Rows from block 5 of the text encoder of a small contrastive audio-text model, named by matrix and row number. Rows with one number belong to one neuron. Each number is 128 + 32 x the weight over its row's rms, rounded and kept within 0 to 255. All counts start at 0. Numbers have three digits each.
After each neuron's rows are labels from the 100 texts, of 14976, where the neuron reaches its highest value: "fires on" is the input token at the peak. Only what is clearly more common there than usual is listed. The data: simulated sounds of rotating machines with and without faults. In brackets: how many of the 100, against the usual share in percent.
# fc1: MLP up (text_encoder.blocks.5.mlp.fc1.weight, 1024x256), inputs 172-255
# fc2: MLP down (text_encoder.blocks.5.mlp.fc2.weight, 256x1024, transposed), outputs 172-255

fc1.14:148144129074111131177115190099114117140153152090071144119177130144137159082107126096152177159113144132119125133092087160140101095077141169115116090137157120094095157144140193165111149067160160085150100105153129140141103129111147156160069131095119156215
fc2.14:084093104138181155129130090120130135114114098142152102127115166084098065180108093171102082079122152133145106111093182112138166166156124110164144162147097137124127143097171068103123113156082140134129160137114144108118112114152126130093187146139157082074
fires on: "piston" (100 vs 0.9)

fc1.301:100126113149143150110153130191123089201100127106191106161137085115119175197168156137159121157112149080161124097132096116096111088108123160084073122183155095159086092075118104129115104152101125125116113144168113130120142085168106178117140123146072083137
fc2.301:162117118079101081172126052121140174104146141135135147124120147121114113089100129110098157131121129124107139161153097134105153160135168098138150157082141155087154152150142138125144120111182121113121147094121175139128115153132104088142107165073177080093
fires on: "fast" (100 vs 2.4)

fc1.380:169153117127115081085134170120148193130135076108061100166093102144133116110101088085153204105101122139169080170145123139129148208119124174156145106080100161123224108163083170126120121117109128127108127152126104165167065114107121158137118071152179169114
fc2.380:072096142110115153168162122111071108141152151109163141147149104130072099157123136191101056148171171142082160130101157113128118115177114089119140169174134109118092128091164048078109144115173132124134119110109139110069162135125111082112151174102092103170
fires on: "quiet" (97 vs 2)

fc1.747:153188106106095099091083113038123140126130123163110115128147158169130144075169094133147091138126096104056189132072130191132121139057108144080145137110103093059107065107146151114102105146128087121141097117115140096161087094115159107143064138098109121186
fc2.747:122074117161128110134077133220154134131140170081161149089116141088157135156130162144079177100105109110200082110124119127162129119158100073207173108146117138190134207146131112139190157142120104163121196150134133121084151129117118148167143133150105118073
fires on: "bearing" (100 vs 1)

fc1.72:120112151131137115118107148092119151091141120114045070167137135143127078094137094128109139108133129194153106181106133107167140173118088126162175123074101142103161145172104108150080169132155141108150134145157129136163105093072155117125117102115173167154
fc2.72:113125149140134093112118115124128095149107156105142150069148115087112150159097157161120060148097131067066132108133124143101149133101155134105137100150132134135086117070135075119169102131099148167124139162096084149079129161119108149123168160120116134152
fires on: "speeding" (64 vs 2.4); "flutter" (36 vs 1)

fc1.237:132144092133157104074139167096149138206103138110121110148165096085152148136157109073140152115145086070110135098109138105090113101078152122110089092176131112069106133116158019135098120114072108112137115144157073122209102141075161065100081101131106127189
fc2.237:104155098162082104175123155123138144172145136098137121151063123143144113097167117117152058128079088147107180153124125119181121172120138189162185174080106100098083104123157103102145139071082117103113103175133084071137158152117126064120102155155152125211
fires on: "rattle" (100 vs 1)

fc1.190:118100135106100162100157111156114105146091146146120131160130106144105115084125130123112107131102179119128129125169154117129138163079044066106110105124085166121146100108112127094131112112148113082117126179110130121084145181128154060096103080085097166078
fc2.190:102080144154127088138125136138143098103138062101086140172089137118126126150128133073194082117082091152084101127138118074086161172165111036159076143102128140150112126121150118088140129130068120086167173101125128129093115152112111128128160122092140164100
fires on: "in" (100 vs 2.5)

fc1.556:090093159120114088084179148062107125109140124129118102098183137169105110191101089121167105119121216074132127102092121178125089103100078098057072155070131154134150075123084114091124058072153149175144142104134129107163115095111109171118108131149062125204
fc2.556:101171127112132184109067118124151164090112122186151069114157138101191134140115097179090127146122105094122158135129156154174115155107109076141055074151078120186108096090175042123130102107126151135094102159139173108113156121122149195104122170165146137098
fires on: "down" (100 vs 2.4)

fc1.635:115086156149115047070127117115118118121086109083159118126085085122134102140118156119063165103152128123106131071120148116126076085154101125134074140081092161126110116129095117122094126089125090093109087134143105181094117110082110103169055125147151136108
fc2.635:141155163111127020133098093094143156155152137138098087098186143169146122158146080168106094160108082118145117162130147115115176143074122092111161118114177141160092162129192138162157084104156123034145106100147114153118127120068078163210179186156152105151
fires on: "quiet" (100 vs 2)

fc1.655:103141146130073058114099147116073126136106137080143119086134096094096117134146173125094110073043090116084116111066108158093174123091129174178095072110175138092145147085065103080142142102039105125114131141127090126172092091076095116138072093108112194107
fc2.655:124100185174124077150114133113155138191145156179099094119105181146168163101148119099098120121184139148140142151159130140121110160129176150119129135139127176150166162158132163144127113105151116144156162182132147160198151135110132106187141161130233150144
fires on: "down" (100 vs 2.4)

fc1.651:132136148090077103104108136091121122103163145160111134177136153087211179127082071115059143110065107204092132143175148107172168151135154113126133160107096104102177128152114136086177112056197163105112185113089115136080176084080164102115159093159136126111
fc2.651:119107162189136158159163152146134151176122088117132148124106118175049073099168174139225136172197125079176109065098154162095094111162128147099116116105159104175105105087118156116074141203076131107091119129119142085164103191156088183182080146147163156145
fires on: "speeding" (100 vs 2.4)

fc1.498:111097148092096114110156126127156151174106132111086068065161126153111134106164123045109134073076178076068117136167116126190170128122103156077156136128125157168119082060119141059146146080139130165119108149120151116152113148083108157141128140117158165134
fc2.498:124171165089110122106134130146114076124098162069126128156121087160135120164126147143157079188136141142161117103097141098122147086146156155155113166133124109089073162107142092177109142178129133133129110089110071174089104093150098131105102112120058076207
fires on: "electric" (63 vs 0.9); "squeal" (37 vs 1)

fc1.5:071133120100125148100134133164121066140171137159146145177153133127164209152120103100072107164118143206135133116134132094144151134122138126078056130147151105118112092059118151069111140135143127094079118130093128118067143072106121119096164126123123060133
fc2.5:149116157143074095116174116082123152119081122104127121154080128071119067150156132133178159150145112075175101122118120153097119172150105102179185153109060107144155116130120115171116079142175165108165126116094100134151160182166096148149071095159132137134
fires on: "fan" (100 vs 0.9)

fc1.418:077155102118172082141119095106140110141124168139114133146150137129142167135160178146187100173107145055153132088084162164116125088103104172124132130188137124128081102133164058111118108144134108131133094203160167157152109116107109164116096156078070126126
fc2.418:161109139131078150104105115147166142085126134103147120121149114099123106107109133099109179105131120169135097182191080095138152101128110135165135106129115115118171130182095167167182110126118101202153176075126086117127167128122123153173136091178196140132
fires on: "fast" (91 vs 2.4); "and" (9 vs 3)

fc1.322:141093127129130173058124152119105101131080142141110125175115128155172116141167150118106120162152146161184132145107136074138129091111085140094084145168152122119089122115088160109065156137133072082129079098129158105131131075109135136139100036109136086150
fc2.322:070132082122133086192105093142143105091159134084165107066137120087057117103101075146060161126132102106105124085103101165098111192142154094138161104094112137113122155148166076135152118115125151154111171139131099114101131175174129119088151214150148143115
fires on: "squeal" (100 vs 1)

fc1.295:116169129122161139142141176100085170097118122115050102150133138171137080143155130127160176133113154102216089129099125145196149163056059188143212124167116113144165115140110148158085155148103095113181097175156099163185094088084125139171077070110121173155
fc2.295:100097090081118090101119102108157084113143137111156105146152123122066178126097149148057076141120131105026151111124136115059105140136181088112114107111114152071073147118129023097139144132145116175109134133107153110064107199167116087108173191113145102143
fires on: "electric" (100 vs 0.9)

fc1.652:084138112079117116159132136124068047104153145158115162126165124114174234126139138107091127121098167128147116126132164090157167114126132150100129121143133115154127130045113149106155153081149102102106098184101142142143163085101103126134115108115085055167
fc2.652:145106156176152122085143112130130191157102123111136074163111148129127063107152162159199122200167082134152127126149100101133084158105126137150141124125103129106130092213105085130147112165140114142146161104120097117136147189154095155122128144188153149102
fires on: "squeal" (100 vs 1)

fc1.185:166153133138089057094125073095159138172127063134098159118125118076121092163130154099162156074132148135115215110137059172135081175121174156093177110068113108172201116164147131127141122106116149161114144135118063176162101128186090132130114144210194135100
fc2.185:137110110103124175166144164179135178123159165085133100181130122179116112150106118173106124148134125129115067130107196155178141134153079124186098147149130109105108132108099125056109132124141146093126123113115198084082148078079159082166114096070088143151
fires on: "fan" (98 vs 0.9)

fc1.611:140138131070120143137126146097111151168132099076083134127151115144134137140161156154168157127136143111176143089088118132179113076068097172114107120168160076107070116099137157166090157123140099100194114161197143121147090069115167149199128077146107111170
fc2.611:117109130131154099161117087115180097101133178148217124101097143057089092126094089099078102127106105113100124114138150141080123158167168074092121129138121163140102159119162098116173134132117169164093142097086115105111143142174103136061121219102147091132
fires on: "squeal" (100 vs 1)

fc1.122:087147083068099163114095092086083078168172119153159124146142129139125153111111129071123115177070079162142106084142134137120128099134169135061121123166127121063083042073091086087106119110151094107107104077182076139148158125125123125067125151111129112103
fc2.122:192138126096141167126136167184137103159141147109076150135134105137107126154133136152156106132131120113171138119130119094109014140089096166093111132154132187124100104111115080120121127131155081093187106215180112144163091083101093119101109199029148105127
fires on: "in" (100 vs 2.5)

fc1.287:138162189073076087085106110158168109121091132092136103123129112102082095142124133126141148180067107122161136093117122107100125107104198099174151103146111122146176105139137119091179126127122129143160045108133056188111146083097105149152101114114133139162
fc2.287:138063098130154142172152175124090133060140085122110073150126161160091167167131163111122111108051114134116251117089139159205119172149175099132114083119148099120090133151094114106175161152100113090118127189189196151139129123129130148119128136133126174135
fires on: "fast" (100 vs 2.4)

fc1.540:084098098131108111086119150142158074156120142105122079107150095082076113120127162108137104169141141121187087130150123130100113106117163120141096079098158100130110122066110061089064177081096077123114102114210091107202116156062146109023169150103104115145
fc2.540:183116132162127112172107118089114165161161180138058159098166163106111128114092048132115186088088047143156224186133089115101131170129107147131182156120115136117175102121123114160210130133124108105186158161099136124136140143171152150107128105108168151112
fires on: "slowing" (100 vs 2.4)

fc1.90:119170102065135107184142095161168085132127137204063111126162111163130110149161126102109102131139098131164139099095121204181083102118078179093152127168137117096117095132130132070069128133124142128169117158117136126120075114117166105089101098167110071183
fc2.90:146072153161108104072112108109154186113115176076198122161105161085121121138116122120101147127101167112108112129118145109097152148142171109180103150107120084153150132145117123179196120135183122146137179154118145107131181092096082167167082162113162163113
fires on: "in" (100 vs 2.5)

fc1.73:161158104119098131102112171049100107126087111117158092112090120127109146125150075118102102153168132169103192107107140155124141144127159097058141095087067166181139143097115128124083139097086174134125118041095106075111102159162131150101092165166084120147
fc2.73:080102116120187168127097122149091142122151122113138133073100148159118080144071140152126106103091190147115099106136127095132143131079104170204101148112147121136112125132154113102113162126120095130142076180128114122116137152118155113141160111101117107076
fires on: "down" (82 vs 2.4); "clipped" (17 vs 0.5)

fc1.691:149073114117124136100116156107123149127134133098100149108119150115172121129101100126044093152130098222152149196159128076137185107145163123111097129073103112072155100116110149110105096119167192085087129090097135088067168154094148117158167144138184192095
fc2.691:081172138143122143111168114134112074142152104167187104151139063110088130117159087151210143122149114064068109033099190169116121140169088081082155129127114162160116135120136108134110114084112121150125156172149124123154099135175079173134092091135098074233
fires on: "fan" (100 vs 0.9)

fc1.508:092157137094169073217160103137156089148117157175136068142145106136166163159127149118134111157135182093106139083130125208147065096104121166151110145191141109134126075053146082105163138100107161111144089153156146138154152145169110110123095137136054079164
fc2.508:141111086169120158085117118146116177118095151081112120128137157116064140138113116147126111121123135149147127137153119083124163131156107120102154103104149118084151159239127142166124092150117088147148160131159145161115105084060078172164141142157207145080
fires on: "bearing" (95 vs 1)

fc1.624:099133150131120111117155111148114099132153144135218137145123090093108183162127115139056076164142097168145126171171151087102149084149160082070064143067132152123107061083095120087117071141179158117054137086086116123079161122114138108062156104126127091119
fc2.624:147084135169082124118139134146115147130098107137046118118160220109210089103127137094185184141095151165173130048119090117116106118113095169161167148151131118112125179185143164176148128111110119110215143194127138168167140107140085126159121107164154167083
fires on: "speeding" (90 vs 2.4); "flutter" (10 vs 1)

fc1.583:093143143170157104106079126100164153164148101144082103110166145152100138144157123111105146089051131173079094102094069175044107094079126091096097106080035134162144082209147102099088116124086138123147113156170163141080092124114102170125074138179104149168
fc2.583:159138165159155118097203082161108164133070126128146064112115074099106086117059119111084151158121119046164109145091093075151091132061168094115077134094137162138142122150153124129141146057131127118094089141102148136165155146141140110172077145102107189125
fires on: "down" (100 vs 2.4)

fc1.497:099079141108096132083163160095149160123134076130156152070146144154104101122143135115179127150079149131056083078065167184130129107066130143122071142085078165140105087112077105103090109055128120124163148088151107148176124159093144158147086076155101128190
fc2.497:169156125129088107110117183157145143070115162140119115097161126140114103187177140113077069139152131075120137069129125100149113148119121092100112098125178130173110094128183102129155132043160121117100150167123140148173130058138119182154130203153139160149
fires on: "slowing" (100 vs 2.4)

fc1.344:159184146138157119143111122114113131107154153133127110108151107141115103082180124195166148122109159025119144087122107177074117157113094153187182114147111127120112105164149094141129142088116088167175095181157081133205075156123120152129039161106126112203
fc2.344:119112132120153080111105153112173147123124127141083119130122191129108175176072193097086107115097117184166156172083111099156150095093117110137138122146156147119144153113105174131144102173109120149141174145120165141126188134090139071092188062109106154057
fires on: "bearing" (100 vs 1)

fc1.752:123112109083096133135147071143126084109126128131172145157118128121142197139112141114048054141156123175173123118162161066140176089160157106103076163096134129111116110085116096062122134137172100105091117142102163106072156075089143096112171117108167075086
fc2.752:107117171177158148085097175124104129174092153126105153125089142108138053117150137153185191134128103113145115166105113148140129157110082160130163105166077117188167117191090177181130117104125141117148165098126091110166148219170132199162098127190108187164
fires on: "speeding" (100 vs 2.4)

fc1.285:151162124145155154149140185151090145071133118110110123122154087153184110176187168153185136174139215070193126123096173128120170098101064175116172121215141080108102110122126159147078139102161078091163083177143102173185083106123110139147096067082122096179
fc2.285:057124095123135094086088074096144092137119149124134067144137171091085154101097132123063151142114065142066140115096087157104100165117195096154115132055095169080108129147125039127155134155087155173138162114084110124074166173152127102061133186151144124099
fires on: "electric" (79 vs 0.9); "flutter" (21 vs 1)

fc1.753:100124120119085115134113127113107075109173153158120162202137147123141175104070102086105180129107130223131136131123151082212151155089178144153110087162156103134138124164113176160115158156154129045161115118146162159094132090058093092092160094141119157106
fc2.753:143095163132164159124180167100120111140120093144130087128126094128098086157142121135152063130125135061138119102134164147094102177155070134059153176120065132138104117111117105057128103133116087128070132163127076081139117171220160152141107182153145099134
fires on: "speeding" (100 vs 2.4)

fc1.229:127105112077102120138072133103157161157122150101111134103150175156081073151153139193160161164089062143111165147121156116084068100144175133120149131112106101065064163144152101166155115109060132150128128147147154134136109156081165133146111110125137141117
fc2.229:151077178075115106139135076138142168080096136114111159100146117136158140127102166100154143141135152044063174136133147131056124107130164160185121140154103103070144113151135152091178121134113105122152102088116111171119151139163169124116110052118118152152
fires on: "bearing" (65 vs 1); "knock" (31 vs 1)

fc1.208:165147148138150144163131136169114141107149116146127109145201134158145116136151122071095098143091155084126153100116173141117110157107088104082138156141100148152196062154090050116146156192170167197153115175162183158112076121077131121173112138113115075107
fc2.208:179131131142150139067096146165111106109175140159045115145152111180182099096154160097115123130142120088131124177133143052173119117148086072153143189081162125133158116137142113126112110176110104095122097140090134191146102101092158112109126167122139080145
fires on: "electric" (100 vs 0.9)

fc1.395:155182132117127131151164126125133140144116115102137172148166136116168123143082139120139196168115117112110165113161105096166178136121213159094126073141109133056147122097166081077099105099118108123138101085134110148122150165102085118127104145171178109135
fc2.395:096114138157123120141099124113144148143122165137128145138108118131111120081166104135165047084116131124129097120125155192060144098112077114127117175135143122179082137165110210170123128086144147105103118114158133101178118089156111146157149093069109114111
fires on: "slowing" (100 vs 2.4)

fc1.34:145094159151122106100111129123153156184113132125170130140115124133064087083108115102171162137121075190136112155121091095095136152186178098080102103101120178134166110150102110147128125152096210149097135074128102153104119188145116142086153167190140199083
fc2.34:127144111092109146213169121150111114070152088150078140166120125143156113125127118129098131099142206138091161096121129164107122109108086151153136186108137054125125110115173174097122116081156074061136133152146167091138137070112156100184148088044109093159
fires on: "noise" (88 vs 1); "clipped" (12 vs 0.5)

fc1.156:139124142144159106152130073075134085097130091121160121110085124070112146115103104129139174118122111134115161135111128155102129142154150120142097129097134157107108127156164094045178145110190126155124139134174144175088133179100090159053107146161150175160
fc2.156:127145139115109131139104128143184201167118178096109153128157172141183095142100152092138113121088136149169088095124139114142122103101103138117168119191145089134115163129093163158077142115070127123147116133137136060199140073130129126166129100103140094075
fires on: "down" (100 vs 2.4)

fc1.10:181150107130138074183089162096067122086124157139096120092148133145092069082181103175100157127117110124153092132104065137129101130152101111112173093126150145139121140094126116178085168146108111171175105157158154123186120148140148147130085166172120144188
fc2.10:102125142121141140106136075140144131155118122144123103122108132163133187138096160126128092092100142120107164156121177149149168148073177160146133127165150162141084128163131116079189130117136125115097130148126104094124088124096128118140153103022086141083
fires on: "thin" (100 vs 0.9)

fc1.452:108106136104069104092121121149155105146112113132120156131128132091137196103096080120091131138108083185102113125161165089139171134166176096087051096089119095117139105079097183116170133127148144125109109113103147124053138096123106123137179133156146149098
fc2.452:170140124141156167130152158104084147134136143154164155194101109148133082132180122107152146140153117095196171141111116157134088126121114140143174179112111164173164129124131112108083120090164103102113135125105085094172149170151121133132089107115083065168
fires on: "fan" (100 vs 0.9)

fc1.167:104106112123066159106115130112147118162079122122106163144130118054111154144086119148124102150086077188142090202205175115146111119186097019129166157089114132091165118132082088082101109116137175157121120120093092119097164089088166143129103136184158106153
fc2.167:134137167180182130127161147124078175109173119080161064094138111195170112049141116135116154166178160136120124109104121137103139127097151197101090126116140157191130092170123202109160118144168149104127163164129164127181143157121100137159161147144115183085
fires on: "speeding" (99 vs 2.4)

fc1.621:112117163130140122096114128078122109207142086090094146111111103134133094167194130107052120117154094115149151173069169085154058128108109079066045110090142163121078178055107113089090160150105097126135071134109141061091136137114091099096097139110058098094
fc2.621:135061135125146076125130066125119151092096143159168091130111152137148186185123126124091140135099139126135143103183118101135123107088174152133125105082160159139146087178163130171115109103116121135154138147135129171101127195133048152204144108123179112103
fires on: "bearing" (79 vs 1); "slowing" (20 vs 2.4)

fc1.291:082139164180084064121142102187120114179100142085169155146144083107081104173081158129136093153108126179086156096058113126158171164104151140171105144138094186151179140115104111171160145150096158161128153079178113100122129166094152194103149101120141125121
fc2.291:152159140108169106097114170174151069115119169103093173084077107175117096108128132107071137152121094116202111145121095109126060086123146118149143074119148098116170114123171132190143140083105086109178182103153137163160128148135084188143114127138127079122
fires on: "quiet" (98 vs 2)

fc1.279:098103116148207059116137163117150129199140123128085162066150137126161093164132129185146156106085103112095101130049083118124117094109110124109135074118212125103164121129162103135077130073098145116185133107209112118127104125075131133122121147124071121159
fc2.279:106120172167112179149170113177137174089131128135109147127134110084107104125139104063070126090098137115089167068124075115145116094130087076160111151119084146140072059123168179147091139096152121188136163167096161187140174117186149126080163111188136111115
fires on: "rattle" (71 vs 1); "clipped" (29 vs 0.5)

fc1.221:163165162154137059157129166103106158102163123127054124136168166133134116089097081159128205131056115140065107121147122159148149166088142121125145109146103120100205157190103133124143112097121180098144130151104067138124099143110116155150088153161141208129
fc2.221:092082112119116193118109154125153124101120127119110116159143099135146108119129187087164061124155157099177155099146170137093120130174123129149177175093178105129099096088144145142138149119124105153154137138148160147187177117153108102126146067088153099149
fires on: "in" (52 vs 2.5); "down" (38 vs 2.4); "flutter" (10 vs 1)

fc1.155:158075122163161126122127091103159093154074184149089090126174156196073213157130106118079096144124173107076170128110110085154120110088087086099073119134150188156109105082174163124078134106136100081100096166110122073097152153136131079151057135096151209162
fc2.155:134081139134101089164107089122091153150108129115143140118156144125139153130092130120124153136097079165133165093180160182068178131106207145102125113125038138107052114165140131126089192099104122180208102171163134110123114124097126118162147132134159140154
fires on: "quiet" (84 vs 2)

fc1.660:133128133094161101186117129116138098112200163126100164126141125123142091102146078125107109120081120121215177111128084096162087112085119087093094128110145112114176096129084097074135097072144110154124111156145174129129139200097153111082174099123100181101
fc2.660:060157158182135119138096122168155091160157146125098154105122084121158145107130102102095130216133137104124188076096161114127123129150184094093141155172111123126103124118133115105115123130171091161071127147115163119134157141125140149109176132070187140137
fires on: "in" (63 vs 2.5); "reverberant" (21 vs 2.5); "a" (16 vs 2.5)

fc1.184:126093120117139153116124111050113141154133142135156140154074175088117171069071113031149151103138093166085062104154130122098152142074136087096139127145124118128083121100136107082068105136088162140139093107093114133119144152121157105122099127163113088119
fc2.184:109119147112134073191151128151179149150128162127124106138133115125094182147073127120127144131173074113162092149192140165159092174146134153140137206160170109121132136121158131134155176126118136121130126103115138135149088123139162133116101093122114156130
fires on: "clipped" (100 vs 0.5)

fc1.421:153118111115176077158088153100104199128133091106055110131153143158132083062092126110157228071073140127112110134122089193155138173083137154139205074136116121113179117164131123142125160088108176125181128182163122162155100165102111135157061131154153186175
fc2.421:110106143114083178177183097104155065071149139101140098104096107109095145163137131146125034178149157090093136099131208099104129109170101106110081192144112111088074128101136080128146135118175095147111098107090128092114120103168169144154148151077163094165
fires on: "electric" (100 vs 0.9)

fc1.123:056067098112130097101129175125103123213100162168027161088090138167137084057127153102151134098121111115153112128094096144162058112104127081074127086104139139111098084098130091093083092120105149125132134094131142114119090100111089101127102172136115132157
fc2.123:151120135156142080105141160155152131121172126131118128112157139111078103145109056112089114173118120127125131147147135075106133068119146075136127093097170106113101139185117119161171170144168126104099147109123073086195144153138079189165110096081142134134
fires on: "muffled" (75 vs 0.8); "slowing" (25 vs 2.4)

fc1.674:089132111108113137127137080155128055152147147138189144159122113115147192137132111120091102158140138141145147086142147070128129070137134141112053136159161120109074108052133129103124132154156106116095093113112169131122167074137133132117164135137105039144
fc2.674:118099136170110094083134167153120147138110108151117127088080185108146096157133145099142149125142089085154088175161077168136132174113121127114204147097082135211142170166096107148123121119113069103110155123146079133100082182120121115147095138133144154043
fires on: "piston" (61 vs 0.9); "clipped" (39 vs 0.5)

fc1.297:158147118124137062123053161108129176135113135164115119163142117157062099059142138134121166107055125127100154147071068183157108171088106145112191092113089126121150068183150138148105129110133169152135153161137104132137118154091157164126090172138129132144
fc2.297:141093144142077177137177074181117124111144122085114132121190102121162106156137128155166129131188147122153091088133138100100138119164131081168152168125129089129137146097111152117198095145131086116125186100086160137128126111150106116171145067134104135106
fires on: "fan" (100 vs 0.9)

fc1.573:085098114114134134117083150126127111091148141133089095083085140108049139136133109109111090123112089095120143118099110117058112095104121105098078126099122194117087093153123134072090124092075121056133135083107065147079139116096071192166122129139102159102
fc2.573:159172129196118122128180168118175117121097122105111130140105092123163186125083153121153152215126111116135079230158184122117154151127117176090102141134098131153151159163151136143101094124158115120122129166194093152132150111108106110117107118118126146148
fires on: "down" (100 vs 2.4)

fc1.146:137206077120092130103077143133084161161167086113162160143149155082076136139078112142082139169089078151120116126133150120153117093153187094076097126114138140135105110126058044073144140167070145156091130124085106136058146152091110100065181143053115166089
fc2.146:095075135101130136120138117148148098122130129102135151116098104177132128105172116082158079121166095104149131166112104144157111106138126081143196130143126172127128149154117127165196145147111161107190178100088142142140139173117074102201210127136132133067
fires on: "muffled" (100 vs 0.8)

fc1.249:039144086113128104126122144080096158121140162113116174063083118107182127115117148136114071129121104191134169069127127167164096133075042136061158135064086108086120138187109116069082184089097146074144165101091140103162069132084129093154094134201108128217
fc2.249:172112155196148137096159099157112169148105176075177055138140148131046141132142093114115154095114181090133075085130114104070121109112164092107078094159098180162116097130183143163140089131166108187193054203127100115123155156169142189091106162132111101060
fires on: "rattle" (59 vs 1); "," (41 vs 16)

fc1.539:154170123114142099183127167126101105163189105137156114099147127116143170147146141158206193104123166051109138093147078149142106101101124138108142085187131098172151147115161110112170128100103096129193128162155107166192116127175119121147061122172094059155
fc2.539:091103121129159144138128091130148177101108143108096128141109149129135101133080162079107067127097096156146118166111184113119162169144151156139105147119145147083106120130098113142127150130162187077091100099141123121102116142107102133121193191098185145060
fires on: "quiet" (100 vs 2)

fc1.110:125118095148118165152081119076144191154154095085108121152122109143121145141132107177147130165108148167142141029104113147116114100082136102103080132093106153092113075123135118110077132090100125088145107125096106085101125142101174034126078100200095133189
fc2.110:113115112107098156100149092123103127101091120186136170135132104109139159162148141111139095175068161106118142176128186104161138096120076169072230140103125137150161144146143127197116154165090141133101145124123147145121142161144111183199155167159125128152
fires on: "clipped" (100 vs 0.5)

fc1.562:115145110129170106170108136092113119113155173197040128129166099177162130125150171110133157140105190069148139097063157169137127162079088176120211127237119089113142129132115160135110145092100075115189084178156149210173132084090148144178063086101094106165
fc2.562:133125112068123108092102104130127124082114108075221099124132148109043155121122139188157091141144112092105135137134118118147154136134175106141113090070119129090127110119125052123150135156131179159107172103110087071082114177175072124122181181183179141128
fires on: "electric" (100 vs 0.9)

fc1.590:180150127126090108133089111071137131135127130088117128066129143067091112083128052147110097090136075175081156188130176138132121101203149048153085155027094164121111135170148168096182093058191203178124192122103094084110171115107131127134143147159160179100
fc2.590:119138121178139131119121176223144134155143119153114148168102109174151114141121196139139149169127136191164109063143097158148118154067078182110168128200144107160149152105115129135095137140078080126114089143155175179144091103112111105074133083106072157123
fires on: "noise" (100 vs 1)

fc1.21:132140102125123116112128140135114122105091106134101095143160090187129108111171176117125137138112193137209112104100108166113134112127074197122181106146150109119116148088136117162060145124160070086173088152176153180197092090111146173162093119091120134180
fc2.21:049116146129145110132093092136156114138101169088188112099115142070088130133089100180143095125160115079052127177117116103116137147118159116118072141157133131113087070170132008072172165162097140166110175122086099088063137167099103143125179199179171151106
fires on: "quiet" (50 vs 2); "leak" (27 vs 1); "squeal" (12 vs 1); "flutter" (11 vs 1)

fc1.162:115073121151096200030160129128129113087112091110147107168107112115112101127117086088089103157154110198230082136131134097127148131158102120116113147091145165111148124111130091115041146149167115121078132102157137131137137072114157131103193122101172158122
fc2.162:113141182119169069191097131114122104166108147122121106066137102136124154128111154175129085119124181060016135170097121128085138135098134137114130088139145113126081139124117115130160104096105156116125100139110111129052096195082111155134086154165127126102
fires on: "speeding" (100 vs 2.4)

fc1.68:102135115121171122143120155141131208082111136138052134097150116154178130068124173090145164102112221080146106103127113195140122130083091191165201118128106105137164091151119098138148148107107108134176084221165143138186079137147087142195069117108138166137
fc2.68:113120119142122112093126115108136083156153146105185087195136116123055159188124112223143074173123093088072165123131146098106137130119115080103073133124129143082076119114123110130104160153115123213095178079087120149058147119114131119102152138128134086158
fires on: "electric" (100 vs 0.9)

fc1.31:115172122061111103134115131112112119111150143144079152163172104135137146103140120147151130139143157083099141082062121131144122118061086169137155116182172053130103144089156122170121142105123091087197113168199162141182087072093074155200090135104101134178
fc2.31:123121116192179130135092102150136151146094122110201093077082187085127080137150165113102109112104111149209130180152107166153113108138174138130129138130079161133117128159141108112136132134138136182100132082095081115113132167166159158067169171129138104072
fires on: "fast" (100 vs 2.4)

fc1.714:117114122104134091107113049108183115167137174119125187148145082130174168107128065144062101117165082209091175163101181046134118108128118130097107126089171142089106136115095104122098100132159135103102140098094104081067104133123122091089163135178091137123
fc2.714:123086129179112144132137169192072164091198123090124147132063149115168106122156145108125168180117130133127086138187103201157108130126121116173161141123085104177145132164132145105154106140154097107121121186143164171138126112104155119186138135098119111104
fires on: "fan" (90 vs 0.9); "clipped" (10 vs 0.5)